Weights of a small image classifier.
Model: 40-pixel images, widths [80, 128, 240].
Training: soap at rate 0.0031, 6800 steps, batches of 256, held-out accuracy 100%.
Data: trained on numbers of one to four digits printed on busy colour backdrops, 11.8 epochs.
Rows from block 6, named by matrix and row number. Rows with one number belong to one channel. Each number is 128 + 24 x the weight over its row's rms, rounded and kept within 0 to 255. All counts start at 0. Numbers have three digits each. After the name is the row's rms in percent of the matrix's.
# convs0: first 3x3 conv (model.blocks.6.convs.0.weight, 128x128x3x3, standardized in use), inputs 117-127, a 3x3 kernel for each
# convs1: second 3x3 conv (model.blocks.6.convs.1.weight, 128x128x3x3, standardized in use, transposed), outputs 117-127, a 3x3 kernel for each
convs0.4 096:079104144106140099179191154127113109103113109139150139116126104139121139163124159135161155121148125104103130124123102102151112121173183122129133122120192132149163147158105135114142145103143125100115127150133101076082134141150140107151110093139108095132079140144129153150116149163133149149155130123
convs1.4 093:156124125130085068145144131085096091096107115135161139123145117084082097140137145124116145163132149153139153121139149165159134121140144111095141122158144160123113129104095120128192147206180120163152140118125125132146101143136146150137147168164108128122137145165133147184117148144130144090131114133
convs0.5 104:129119134084168117101150116134116107114147138151084162111091134136113126127152093094118145116129119131112110144126110101149111105128089131104131087132082097098150122089119137098139148088158126155099089074120112103171120140150117122139112120124127159150100156083134160128145157129139158067134107098
convs1.5 100:110120161140042163149076118131142141136158159135152148101121125075122109098103118122118129123127127119140114113152115132153125128144142122097121155141129125135140118096103094152104088200169135125111117100115137130105146112133118092154129116144114141113147166123129139132111127119137131111119129154
convs0.6 108:135140131134122107107119134143186124105098100133178139122130174125105120121126140138115123123152132129115124171134125125182193105110105111123157161134128136176147103083102146136110124139176127125116101094129119118119153148143077118147116108120124179151102144095135114127149121103099112148132118109
convs1.6 108:108146121112166153181118104125114125128130121107107109129100094134113111176167129120109132149157131114128104150166117135127081147163118103123144092087123118109126161138101154122106164134067106086149106095121130139109096142163102098143106139113119116105164175163149134141103141140052109061125135166
convs0.7 110:131100101135151114096179084121116126121147128102142157116102135159098168153137124109160113113139121154121114162114117164145107114085109135130130113093110137102149096144141131141121140093136135095144093145113116116156123146151110086173136086117182124138146167156136152113122139124099112135092166133
convs1.7 092:156063166170052102150104077120121148120127166128129140104123102087092116127116146119149127096144127155110152122118128117140160087123162120101101140174120144143127102124130142129153144179159144113099125087125143085099156157143115138125094125123101147123137170204163121148117136153092135132176134112
convs0.8 115:109097134168144125100106122108109113130129150160159110109132157140164120115124168158144117111121123127124121116172128134165173142080133124149143167120138082144123117113142154125127130139139143125121057091135159132145112216165091070082183148156140134130091109150110116153115069111147201113086106125
convs1.8 112:101122184100072099149140114132155149134118096122147148112121127153152124147096110125126112146139140120105139113093125127153164130151132116071143135134112135117079160147111129093102153127102106089085130126171118123134103135162146171148094084092141136110152115137151167117130186172113115122114132135
convs0.9 065:146128119141117134145135134156112147119136151111101137122134121126120124111135123201191163237200131255251180101126139155142159150158139133116134137130128116112103160158142135136121134117114128111101112100116117108115128141133127112098122125122112135157126156161127108119104098115132124120157135128
convs1.9 069:125169119112127119123124126152114099159137142151164130111141120120129134125109132095090032096064028007014000094113107108157105105139106115084122120095128124105111140098114126139161109137135111125127123127120094132109165158115126114100141132118128135101161125134132128129116129110122134157069129121
convs0.10 104:137116135127140121143140133147113148131129153111126114097140166089162151121126102141148132132127111102130124165107105139103134136160125112123143147106109190089120120128109105144115132120116157115191174098150154095132128152129104155136107117147139179143176147109135114147172118143078140115125172119
convs1.10 102:159119074101113143143098136132152161120135158130106186134115145102111161100105135118139127117126141114152118128152130099159132123171144144145134151097106136106153111149125089125113139087138095164148160136125146097091120094142085082151141148143104118139109114101098143142152071105146101135097127162
convs0.11 108:115129111152116132115079097122099133173149133145153152123135124128136113148104153134128137141116125124119136130160115137192080115123094117140139124099167100141120112123147104159187085150195150110099104120132121121106078142101145142152128150172154146137132168145120112163146104108130129168133102131
convs1.11 107:111182144137162142125092110081125127104111092134139123157142097153144123138117133108128141139113137153143177108083149104106152081109131157136151131115131124132125116162098180166095168128141159112160099082128116099115133112127096097090124109119180087102176096072113145128079131171130147094114118112
convs0.12 090:089131149112119115101119149131134094126147140123145113132150138112176096134159157145074099134115096110102122087078168118104177133087169118134100161147126157140107131155098110146106127172137128125182128121133100111107133131152121122116112109097134136125156172095150149107148102115135105131152134103
convs1.12 099:122089083127110113133126136119150160104110139108121158086120142081079114110158124121136105140128112151149124118171113082204105113183118144153113099145147100129130169169163145141172137122158091111160101125139081122152125148124161157155130129138118141151132154171126116134135103118104099127126113165
convs0.13 112:101151112123124086177134083106144108146122161125103102102097082127096154111110158144125123129105136144121140137118132150088108110120117200136115140122159154131143119159132139106150142118156126073115084165155159143124131144091122097144117141178120153109141130150157146120121087123127120076109138112
convs1.13 104:147111127158119066112129137152148136124150149142097128130178136126084125146129103095137138087119132141123132111086157139100135113096138132147126100152137134123147149113137172131122154137145126147144137088145071105152109154132112128162144091107153106119101114145125136125158124114119142161151111082
convs0.14 113:140148137149138121158137135156138109129118138134157137125128135096114145122138131131139134125128149105111147120159134141110129116154171146161148181133152122169169112123125071133168091148109114117179140126156102092141136056072117203189118077077122071120142093144117085141145109140131080150128154145
convs1.14 107:173143100090145098160114118125112116118125147153104131125106142119120116121145121128145144109142132131147117146113152091053123107145128120123115099118137112156152102134157112142118173129132129146152155021127149103135160133101060059135176147110148147148121090145131129083094062114139218121168187119
convs0.15 104:123148123145153115138155134113100115149083120105154096145172129161156134129129159111136116111100105130102120112104165114183168131197152134118097114136121130142107098123115139085069144129133129092162079119118103126141147127120129140089076126121138127113167126132140116124107136145173114096108178130
convs1.15 099:138122133143088128124089124161125138149151153145142137136146108139118122120114129150136137139150113125115111081210140092200139112168124146131103165082111141145132063159171110114105102084117130084110160129137174167086101087127075083108130099120106123178119156187112155098157114103147166071124096125
convs0.16 103:163129116126172090121152132137077152149094124111116161121135141126166147125112132146114117139121121152147104150064130125064158134106138114046148122076118131124144155139094126167119134104147124100130098077120121128125103098116108090119120147132158172142153111107177138131118158088096170123105153151
convs1.16 099:126108149188101136168097119081116147134143118132093130125149111114160112130099113125156129107148114130115127146135141128056118147125110149119146143133092134145094098178111101144138113101157153143171150128142126142114143124097148213139136192132123150095102141119170190174168140160141104154155120148
convs0.17 072:136128131125137141146106135172189165187183132168176150134137127126122119128111130121104082100096108136144148124123128125141112138107120183169160137150162138125155129154122155161104139134108099079112071095117120132088074112143129112121126136160124134113165162138130139136092124126104129143125135150
convs1.17 082:150125154122110133140131136081087088068081078092085083128130126138143125110107127136129122145104120161143140133158140125139146137169162124103127099084139127081144142177120149164152112140137134120127108109124123072085145137131150152149177138156140158140115092118139087113125163141108117119110089116
convs0.18 106:122179101104142093139118119146137132136107114133126115105130153139092140150151138128127111142107121113126159135107106125134144130180195113082132096104137142133147141113080152055123058114110119164140122131113162109125142114145143126153103100113135156136123169115145169114130149080127074064125113106
convs1.18 089:162095047180134113158118141075154095098121112119124147138136085148135121140141128132125135114106132138131119120128144102165158137138127145146122135159111137112139132092057118045146131143180143144175110141152105118141128171122141120090132090112107122118108110091119122128143153142125113118153075152
convs0.19 113:118114165146146114130075144109151117110163134075107122149122138151106140148131124145112125133135116113104110109138134102111123118117136136122135093125135150170167135070156124148106120085138116092115111142126128139118141137134101129139132140155115114165086110099083100133130107136098093132134141133
convs1.19 111:089142174114123094157121124124136129125132103116117142120159131139142124130126156133123148130132143124107139134113105167098081129127130117093139089116137150190161107168108140110084162151102149132116139126064131120170136144158123089102172162124181118085165081157126155153142112104138188189119144152
convs0.20 091:107127077102141068122143101095135147138107149112108129136159150128132165134147150127160089135163096154136115135098133100084151115091172153131124177176119162149124125150140152191121164115121121173089105089121150110078103134148142130101143128107163172126112175131147156111132158108105137172127106210
convs1.20 095:105133145138118151148134166143145148103146173118153150154126131110118129105097134142138104122156096130149121126140113136119091134110110156076073158080095134095125111171108074198087117151107111112142134125145133123168154116126122118092129123135109165133149163147129178117095081136133139176115198148
convs0.21 108:154087154125107155071148150106145093119166089136124178087143110138087143141114140131138148130154093154143116109080137102141134101125179127126087119132111122137125118112146100143085140124106125079131108092115107163150142145106152139129152134127127164128104113217079162155120144108104152080138087099
convs1.21 100:137077106161108136137144116101093102125125131164150108121119103116156117162146131115127122145127116141156144175112106186137150162117089142169147134139107158131095156090125179117128139096133103130169110145147113122116134089105071107101122140136100157119136095120097101126130171125125158078056117132
convs0.22 111:143096167155145151094142106145128141146129114144125157107145113070128106131099104141127163131130138134139152128100109127081105124146160116157131135145094171129133145180149127127155153149133133099149165121154139091118123112121093183155122079108142147143135151093135152098106119142144118143125172112
convs1.22 101:142074090127083103156144132134141156097106136113128127129128139143094103122107122139135111121130101122136146110169092092161099105123132149118129173100111101088127091155152092153146151140127128122176164116143173099097111110140101067132139126127124159122145128125128116105189044108152137157130099138
convs0.23 109:115106171128125125130090118143172117134145118134151090108123157126102125111100137151104142133112146116136130170062093155074116154148129151153112130133109133153131109102172101173147057135130095100141106146108105115124132091117163203143153134105151126129154131101098112109127091155147078171141116109
convs1.23 102:136125164114094131095118124123144121138118148169133144127134135115099098133132122118147104121123120149120140131098137125080138121097120145098105111109129133106138116106078157128107158167151141125206140105128103143184140110085111050043138144103131150130150168144130121131132067087097157122117149104
convs0.24 081:143084137149136119152100109121128139135134154133157146103123131096118146120146153144087121127102119103097122123169144147155161128145158116137121131118104115102119159131090165099139135117149142166144126128138139116136140141140133112128114090120133168127129104151137100105123127140118133130101133159
convs1.24 104:100111127081115135119145115157140135153091145135109146125176158112183144100152145156154124119116127127114140107162096152127119133141148123126125141126133131144151169091118095100170090129146105172140101144133160155109123145149138107135074084123082091131082138145132168155122140151109153155087161125
convs0.25 104:126122130093105135112099120103110122118133122123153137087132131116143143139136140130128115152156117147155129119119135120123111141101104147099118126062158106104161103131145092131184055130165133131106108072097127105067135122110155112129106142135105134121098065132106094132154106184136140226129190170
convs1.25 106:128170169133110109153138085128095128131108131162170136128153139118147140112133147128114129113133123141111131101163103143116102117100112140129122121107135089137161140149067162169079106151118159165103102115116074085149139140115145176115087145124148110098100118136110121136107087109081082135123133160
convs0.26 095:119131168137148124105135134117190150136143145136119114093127145159147138153118140087105151103100136124106121082119130116114134153138157156127173153136099145137112128148115133131135122088137127137109150122129115125127128104145141147157144174152222174129135169137104128145115149104110111167146105166
convs1.26 105:141125115142091094125164131146162160127104110107109105148134115072088106129123146150119130130122151119109130118122104153132127158141125130138140137141135106118143118134104135113097172141139141174194155128110175129125124115132109114135119152143138164153132124165111120112145120135156185156114161125
convs0.27 113:157107115175102114157112131133089126128136138133132093115146161116127082161083087137102128121152127141107136155074101133125121099133129131153130147123116142132100101181130090110126125122119133157097137131118122124118109180179139153132130114110107130129120100145083110109129111121122187109135089122
convs1.27 109:144085105149146113104160171153124136139113138102096141137143148106101141103126127109109132114130144106119135127122107107133096124071108147127119115127127091092155117170084079145094128158091126095125134124121129049075150160141124134127067107143087170175112123097148083095134055153103063129127171130
convs0.28 112:121108105180102140106136125149134119148159132099168138130140120138120190147115137094126152124107145145140137130121154149099159145098171120111155143097172138111108163158110120127084124102122156150139107203147132164160118138093136135171103109159155147099195153100052158121099111096144152099105178150
convs1.28 102:152103104156125073151203118110122149082128118116111131125127127110080131138107148096147140123110139156113126137130137105141124120161135106155122118160148150149154089129120120206153111146203050106143186134138166164153113101115060117131143140177110098136172143146132115140123131139125165149130069130
convs0.29 055:133112136125128122122124130157147143140162164175153140092111108094096127118124096119117133130134153146141152122136138134139131107107130133114144133122120126123109112113115119141106122131144157146113119128135139128120123113112128127116103126114136116143144132119119131178118123121123110137145138106
convs1.29 071:112096113067109117101128096150143143128159147171170170120120132156129143125135118110095091097119105097085109113123119119120103130117118104124136127113108139157143134160117140161149109111064126131127152134134154153141148148141121107125112116116108125094127124110100079107126099122124184154141100113
convs0.30 077:124153151112121140132110133128111127168130167191148137113125136130099162149119156139111108129123111096126134128116125129109139129130110112135119131125128121128144117139133106148158140104112133121128120107118118127126126095163102119103140129118127124140112107146130115144137160147141128155153114137
convs1.30 096:151197076120145096124111115130133150163147159153152098152101126147133129129117127129128152140111130139158127102142114123132117121119143157127089161152111141102168109130166121135148143126079148156112105176123129156129140112094136089045161152141133131143130109086124133112135157093146164084102107122
convs0.31 054:134135123142111129140131120146133131112141136127112118113104114119103123152129138041034027076050024120108068134121112121123118113120115129142129077118122110101122115141130146146156139154139125133116115117108130130115127129117117141131137124153130131168117140108138141135126117129124112125152144120
convs1.31 074:123119098114113132125132100159159171152150164141154167143145145133149165139152173207177185184151191219198207150132131121128128158132163124117128134102135110130145144115141132112144156141124113145168106121134108107137150140165145131139158139116137131102112105129116116110145156141122118131116154156
convs0.32 107:071112127133158137156097107180165131137100071112124169114120135124132172083139161125108156104108128089111089211155117141097155111126192158144099116120153115109080111134129139142117126148146118171103100146135111156152102105156134102101165136144097118145145204066179138139109099089134120133116156185
convs1.32 105:169177136158112116158096130136133115164129102141139125127122090100116124129139135110150130133143126120148113105129143063135143122105142136159142135130152130131147147192111183163189173126139116138141140154144128123150098137096117138122116108108143198221167216146140121059149149164157141153116132161
convs0.33 090:114112118129154128110100123139145156164104088124127113124127167118119121153132114151140114142109110126082063149114141115100083125139107146124146106115109125137148142121116162101122128105080147097174111105138117113131113108111114169153119146176175134138121130143141151134185165154126149147094084128
convs1.33 098:165161166168114122128139121160160145128139123124120134153156148123108121149126137102105130129138130153154152118136129096115142100147147152147112124159147097097106088087123186096098125148123127134135080103139133155159147141147127124109124151125172145123102106134084108120124126144165143144124145167
convs0.34 105:100124169125189117137119094123108115117110104117116135157125115140107119148110127130133155132129143138149131120130147163178139134141130123115106160078140145099120084112140103122122085123155160113148118058113169076086144160118125114116141152151117163143173072148178149152102166151103092136097074117
convs1.34 099:141131121130151124113121129109136143119140123118119142178122111112129119122130099151167120158145114124137113146107115111154173102117117110135136139190164122149102109114080122120181090151154136057131122145142131135139145081095129096128107104133076087211104157156159122085150126154136138121163032113
convs0.35 105:125181135143101098115116123120123143127131137118196180102135145117111154121125130120124135121124107125134127121087113112172255105140181133099120126173196107143101159082100136083103133170146099094138071046052093129125144182171105118145146166154115157121111114075097083107137132109115120146080131155
convs1.35 111:143137104163193103154169120122132145139130140114131117150122094147124118152119119123117130136093145131108126162170108183194119151139095120129154049079126084130160158152115165149130053105108104094114109158132170134120133138149102149184112113140089089077077082135126131111137171164075123129080098128
convs0.36 108:138109119089114159147147133130107102142137148107108078156133165131157172130135136124133108130114109118109132114106100096108128103120099104130169105142144156106133106180136080162105112116132098127163127119141159136088175108100100139122115124101114119113099148117100098127109211182165158166154130144
convs1.36 119:107117167093126195127145136104144156104119107125079107135110132124154152137137139127125115132124103125144125109121125101143121140128125149178128166162118138110124086133176083187134126140087132170136150156081187143108114078122119114146133172165123153146132132111134127156143158089132102132090068137
convs0.37 075:129116117090112118114120134137130133106133132126091126123116129121134118118128122104115121106126139118111104127163138153134166138118111103124118122174124110121126126137127152120117143170144067105113137109158145146145115105123098125102122136132131126095121130139109103118124125104113139147160083140
convs1.37 096:113106142115122123149116105083077086109090124157137144156172175127136132110115132119170153126155133118113124097107115099119115139093086101192142166202143151116094156085125166114154126137152114138148104134119119142167161175099086119108114110136125124141134137106144126103089170177187140103156123097
convs0.38 103:130169184123173073145108109102108133134110098129165139129147101130114111092131127130131114114141138122132116098091133089092109123138136137106089132104102119152173141111172119108143103147103125158141099121093126109120112132144150170148122128102143122155118153105152151096125134144109129125100099071
convs1.38 103:145095081146125123121147158143132144126084123102120145110105114136132131133170157121132129132103123139139162150097136141135134132118092124126124147134160167158152124102106121091170103105146163133077142081084100157109113067106136117111135142108103183215142173143106109056131117153124132099111136100
convs0.39 104:149139116126084119138067127138129130113177146104160159120121133081135154152130116111140120111090124132111155125123130125090137131149138130153173108156137136120107142163118139150124076130147090096138149142080155149119133086085154197148159131117098158182134172159166154131130102126123103124144146108
convs1.39 096:177150086155107131119100138151134118125097146130118108122093104118126130116085130128131125108121126139138133124164124137151117172170118131116139142060151105079138157144084186190108172150149107135144145095078153138128134152146107097156117146130138153136177095064099129123128157132099149161099120107
convs0.40 087:162105142127122107166091131135144158143153135147152142149143123163125123152136119121135115104138177127133159131149104139112111104109077150140101156139123163166133131127175131100154113127128174135109138119076137130108122172125136127110142126104159101130149123125121127122106114155160120148151123143
convs1.40 090:134141103114126097122113111114115154122107159138117180144101138166113131098106108148138127130119141135120130119125118144128099115135103108145117165134087139131145119146166117121183112122107134120107144166105163180112131099095111062106114087084118131135103115147138128167111136153103109156081140171
convs0.41 103:120117155170148142153117155124136109121163111132099116162141105154121135143099107102136147114111132139102160139134137104090134089122116130136088103131103121146119144105132131123108133169152148090101172129055143166129122144132120088049110145146162121087198131079120105119112074126154145138136154133
convs1.41 101:118137142140105112131184133131124151133148127124148134128147137127127103137134126097113145128122106124116137140103109128115138124117150102094115140152131149161126151113102186108109142111153122082110133156155105112154144133116150166160149151124136127138128174176100120093128113162125133144154139108
convs0.42 119:127115124166172134132119088150134153116118148127144134152134151134151126112146110118134103166108129134139136119143087125155130136127089125121140159077115109107136118102129089099128087142141127141140084091161142144134133164177091055106158208148129131128160161147177083129116081073143123138079129141
convs1.42 101:132143161103109123136123138121139139099136128160146127121101099141121163151142143085097136148143152124117122121093115115082130099172158126098131119121097148160157094112137163105126101072097160114098102102104101186150118081101134147133170163135165099149111101129128126121109109209112178169144090083
convs0.43 084:131126143139121123126085116109161140132128107134146121119112106070080126094104136131140113178112130137112142099120107134161149132124175142115123073148132106128116124097141135121144143158157116141121103127088105123102124088088126126094121124129128103102112139156070122147138095111154142113121147123
convs1.43 082:171132107153138162117145169130144156127136148158133157103130128127128114156133129115100096106093084121105087114152114172150164121110126135146144110122152121113129145140134104160144118123128111093129115126107084147129091129136097071098121151132179187117190129139129173150145130107120140154107147129
convs0.44 111:128112137117072155171133138120109126127111115126193125125132139138139105169140128102124138104138146112148129123123145052130168105145144132183116080133106163103113130150135154146119171102111127179104119114111083127108107163148143205119113087127088176160095120161117120127150130153103149100172117106
convs1.44 101:140149097115108137126099122160131163134122109155115097120092147119130133142148135128135167152115133146120145141130122136099103162122082100120110152122107152140126130107126181125106216219087104164156133134097135093106140172132148146080134126120168139177171189106174133110118110094138122156121161167
convs0.45 109:131142144079141114185189129115142131118067182117151133096168156130151146133144150165132106131132098121125113109093095147042114134079149148097083125044119108126147141141104121133135113119115113096099094077127160144144102092130120142127106086111107082129136157150159203148111164121084043084108165155
convs1.45 101:186061120162145153118141168166123111104111103139122104142126116155119142142131122124151140121110132154147134112146122160100129133112137114134148174185123169107098109044112108109142111120165148142157126149136135176127130110120165114107136155135090131138165131074128078092120113122107155149142092111
convs0.46 110:156152133120115123152115157136168118110123124112119122118090185113136146106126097144134110111126136135116136137123133145146123135091171122143150121175132122144089127113127114134128149141102102187159102092130122108144118141165101111135125163118101191155116144132132165116138143092096183150073135173
convs1.46 102:127156166114097138108079118141137108122128122099084108166156120111146135111087136144124117153128123144141140103153098106164084126154116135104123157111117122127145182196094126138123111127136143122140158135134169172155116120061131153109119147166125114102109101145159178144127157179063113155133135111
convs0.47 115:119114130138166157095138172151131105114175140118113142124101149092110144083154117153135128124136142137128122144139099107080119155138140140126151096150145147136135116168146134153151150153136144156098119130130116122134124142131061084148178154112171166166132207092130114116116113124122129067123142176
convs1.47 098:104129149101081152161125104152134108148138110119128103118160153114146120159157133130159114109134147130131130122124142149154138120118126140062119168092127134153155107182153090038104175140091134123125153173135124094144143112116166183157127123145091137077145148123158145144133170157162044100130107120
convs0.48 108:141112112193104131133072152117117174167112157129114109127160159106160131116166146137115140110123147102137170148141142087092133076106119159132131125164086126186125090137136105207150138178122148128110131130076132125114121103138116191092098171116114126145122133153164101121107134125114127111038122092
convs1.48 104:150167114129140082144165073143110134161134153165160139135086126109114121111161141141110155148125144135143134123094068125098084119132099152100111146108157132145156128127107170188125146143113138158114124117055147134117125107090124141154125173108125174147144140112114129146125182184126127153117122162
convs0.49 108:116126147132140123103103117126120105118103116134134169123116127124142162119082135107095137118081108129126111149110147125098180156137105147141104107114151120109113132129139183111140156096100090135130104081082138131116129124147165138138109145116123163119159117114129102155125123127121133165149056137
convs1.49 102:127177137115111145105066160119143124138148109111140110122129104148157132079110147126120136137148116116148142165156152117145143122094114108141166084090182113130148150102165162110132114128133137141133115186145124137142108147120152136117119104158128090148115150131168179102168131114100125166116129097
convs0.50 121:156154135083112153123081139131112091148141123137128127108132136113148141150129115118133131113109142121143114110143152115145126090119158138117140114098110118097117106135129153118113142147126123181114098069130127123136148122121127135172130118101157124096125116167123106098143114125138170135108195114
convs1.50 104:138197143143181186123119133099116143114090133129141112159151155145150169145125123154136119123125109146137122104120114146116147105119123143141130157142109131115122116157141115167155129097112120162136109137182126119108167158133094110153132082102151079099130078091181174166167097148122108118137156154
convs0.51 089:137136111138121136165126125138122122184114119173133141108137122124137145139136130158090127118118081096131100122137086123143127112118139141140123101142143095115139116098138131125111138097112114119125101105146143112110102138138119129128110161150138119133139123124124144143108122111129126113144092149
convs1.51 106:163164061134125053136104105115144134126143140131141090125095118128104141115093131131122152124115140108124103114114134111116153109125140157087095187096114153125157120180161119128149125132123130129092102178099127125112146085152144085114158126134105123139140103157139152139159163088131120100119131159
convs0.52 107:113148161126102097127088164135140128145148116122178151149122132121154109137128152117134129138128128166080112131094128129125142141225150119104093114164093113206127127108151118090113145103101135172112089059123097102118161107132152149096081220123147120133126130114118126105130134115122104134117069087
convs1.52 109:137166124132128158097088150139122149114139131101135131117147115119154144106132104135134110128132120139125110084248126083201122114109116094094136117116137162162156102170119103109112115151144113102139145151178159157116036094137116082156163131144119107122134139110168166151128104119115105100142105163
convs0.53 115:149111173077114089108085094148169145141169121130127153136146133143113124112125094133119152104136136101114123108135118169123136152133150140112108160151087135158145087110207108077139129111086104140119094097121124139166143120111131174168125100086114100136151100118103154131129102142121081132152134096
convs1.53 107:137143144108153165128137126111108128104066106136099108151150146156143124141163144167115106141143119116103122123157109093140135125161157136117111153079112090133149115125134163087118203141083130160125134115142105115131143137105099062100144115103161168108165110075133093082139120112098158142110188066
convs0.54 099:133111138134127121159158131119130090108134180112142141112100142111137140147142129135141165091118143094128149136116124131135145157109107110145148144113139155136136147092136105093112143118147116151140149127115144155129125141157164141115131120111134127156146125129120091164122123130121112168159127129
convs1.54 096:120157112093143113134127138130153135104124130131112136121135148123095134121121139134126138116161157152126136142079158150087184130075162126109163161133126148125130126102125125090147104086093114093115145122127111161112110092119143138168114130114148104122102132117147125109154146086153110142143100142
convs0.55 094:159145165099115134180160081123142133155122137140131127108151154145101155155146135145107149149132112164146107115112140144145121098135080119118128135094158173157123147121092090094150106110109089118142082117174149089144143125084154155133088090173090134129115064110145110131170142104133127107122098128
convs1.55 092:138167110126165176129101111151146144135140133111133167129150158140136137133152147118152177157153130114130139122169170092126218158133149123153127135135131148144143103135116134103106150142166130154151096153190132128165135151161143124159134118129110110154149137121132174193155138160119085100144133124
convs0.56 100:121135153131172100143103093124122143155172158134154130105121140135129138117111122109127102152112147126108124137097115098124138118141125110083123102096132114094124171154085125087116115074163108107144093132145146130134119135146132126140152132115139113131130135177119127126122133118098127088139145126
convs1.56 103:122099092142102156135143148082105090094103130119125145110130140118152133142126101131157140106134125139143138110124141127114127105106154154125142172201171152143115103032055081041144120216187143140118103099154106135125148163104119091086122095109121095111102124121122152170141159115121128150149145124
convs0.57 094:131130137134137123149128144139133152131094143083153100124130099174126125149128133149103140105165126099126103105104102090130149135136182106079116163160130163147120134133138118102121138133103121093067155128143106131137114176124127140141122116091103120111111124169133080131122114075114106094109119178
convs1.57 094:140136123127133050162163121136141087093121108134124094187140140159137131154126131125115125101119112127119109100088131150105116132182140141130133157148149123119121083126115101139126178118093120128127104116153114120106139144111126136130145117118088105144105095135128116095150161181164160119124099108
convs0.58 111:151161113155121144130108107132082107130096138127130123126156135118131157143143129142125130132131125128146136126181097121121159089164170122142113133111089124110143114111124100106119133123094124105113123127128122116157112100119098169163103093090113122126116120138123112133119081122124080156129164146
convs1.58 097:161152136123149122154111120123105129165125123164152130154114121149114148139157124130144145135131126126163151161145146135136106093166123125134144128125137169135140093105116076128110139109111125128153188095117140146109161147143048057140157162121111116128105144158112186173097063120152194127152144133
convs0.59 092:129105136132119121117116148114114144143124108112108120124118182089131133133129124123093118106112111103123133103122140155133149135147167116121148145166117118103113129106100106136120149129153155108120095075101163123168167157159087137160101106128170155148129092123129083121141129145165058119139155113
convs1.59 120:125108154121117109149128144148168148136135165094108124146133136125119101114136104127125136125113120131132120147148122130110090148141141165142112140137117111093126160166140078153146065067104141145162104110162126087101167180144111134134114141164072136132124173184134140157084059134156099138146143145
convs0.60 112:165113161090106137148121158135135130131076104134147112146143113139097103141124109150129124115110127115130118110118115142138135131105083132122109150109090099135163119129093144130146133112112143132078149184141128105115108085062176217116108085093185090123123108119148106150139155125138152136170155129
convs1.60 103:129152193144123094135076091127119118131136120141153153131133177131134131133130114142127139105128127126115128125162178109141167128119145119108132131104113181169128137139107102143155128085131109107094074061091132152183114082097098128123142124141119110066063047149101113168124131158112121176093107127
convs0.61 108:164080159190107150089149121117149083114160132129125124131153140119159137119130124121114157115115137131124145117098143149089169119115129095166146141108105128124124157107094142161112124107136174185125113154110109116145107090138106147130119146118158176077155169070169110147117075106152169129125124133
convs1.61 094:140133138142067097152142107124125136159137107137150119156145146110108134128110117114129144136114164140108148165139117129114111081133133130105110130146148159155109055134152110107115151108124086100133103129146129160150149098075133151119152165144092106114079157162157158143112096112158149137135077120
convs0.62 112:143143125133088159126182124152174114128111118112110148151129147096132157135146148132146142102111105117129127121100138103142094146127120120161160144170134168128106122084127067130174133113159134110158149092110090138106151146097128124135154136131121099153122090116126130128118142172119122115133086166
convs1.62 110:125156147138180103126121130145123129134097128130089123112137123122147108115163110153121139141114124123113117125086159077127129122108162118112142127095133127130155141136147180216111109094090136114104162095120149149133101045122176137142169131141112122124089057081136094133127167141144132133108119134
convs0.63 107:183145076169104118128138139094110135138190153131105114122112137127149129139121111112137148118119131122143147137109126090079112098115130129160131118145107162136139164139148162185169142111141121139115178128114149119098129117148124186144141165125196124071158144128131108107133123150111145126142119088
convs1.63 107:130109120164101122154150132130137128100089139104103122148139125137140125120146141129087101129112111143138137115119122142145107123107132135121109125093151131091123136136094124142099125162173123175168149155047121133067155171150110104103122141173109141097106145143105080099134107088110104164072178132
convs0.64 112:131130147097066143129147101130126159148156155110142123119118165120161125143120146133107153107087103122121094123171141069118113116062104152148146113119194119108144161130079098196103126121162148117117097143148100124110101105141134137114095135171137116098123122150085116128117168102120168142135136139
convs1.64 103:100121163140163139113126146130120128122092106126127138149144115147151133139137148119126131143135153122138120111066107120177137109102134120136170085054156101093140136119116143217093069104143133108140182061088126090150132154149127180146074091146171123094125113099136119122163092109159100152080110145
convs0.65 112:160141169109125140153127127161130135114157149158158141086127146128151118143157100119125136113131114135141124147094147077095132124100141154116126156129121127169068086120120128150118161143148141141154118101129127108107138095134105104103086176157109149142139105130120087138123167131080156192130151085
convs1.65 101:133076110131080155169145125134131109123142121163147121142126116134155140126158156122142125107131131127108140124152083140108091151094129147144129163100117147135139109124084094178155115157177145131143146112128144114146118143109141124154060132113100106117123123138137162161140093151105085161150125138
convs0.66 108:124156159115143131088127119135109128134104133138144084134120118135116107132119135102149129099138152109130140155084102146156139117182150161143109143113104110086110182122121188156105121155083148119151109108138135086096110131153150129162124113145191107112129157102137104122119144111109112140074135121
convs1.66 101:123120142149129094129154129136139152111154101149139150106126141121104164123109137152122115137134130127147112094138133125137106112142133135156127157157116134079103093210177104216170137190152116129134122158121117088098148143178136170162124144149137175143135136153140139138162102152174122152171112141
convs0.67 102:127096128146115119119075083143093124127169130112079111128119146099103106129104135143151131102110128115123103075068136110120145105097146109138160142128119141161131118147128115152111127132158150141137087060092117132118125189139112072027155164153123134150163160085132138167148124127176116133117101133
convs1.67 096:163108104179098085166144089138139150137089102135110106099122116086099112102095101106131097127110096126122122117128150134145133157127123100105112149146130146107119144126108134064109126065118126117175140183156133155153124148099169175135105105125080121149103158147110161102128153097156145075151122113
convs0.68 112:102104155139170120146105159123120111111136125114100152104150168132125107148114139130132123118152141115121147116167107111138144110128120159117113129121139104107101116120171143127130141163150132143119134094157122122109115168159107106122104172174107094137181090166138120140114096166080180119185162136
convs1.68 099:154108106158171140130186153133179133139167139123156138114110132142135139148131140132149095146156114116132099116117127102184171106166151133154126132147108104086128140129130104123102112078129149106112143102186155090142143156182119150168074095149097075185126098191168100089136130158127133107139142102
convs0.69 108:110121118150084104124125125132135124131155159119147109128126110105133153123109127111137152117117096129137139104159162103060125137129126167186153103161180133103123124167122165106143135098128107120105157131103118136127104085084106156186105147188106147125100147164135156178093095151108098101168137102
convs1.69 104:136122119138178161085125114123113140117103126132118126083079081144117117135143123128103126113138148139124137130131116170120100096112092137134120104082117118112138128137122178121079121146150147137106147074085176122138118114154120105095134144138163142138127102138109118092150149107122118143063132119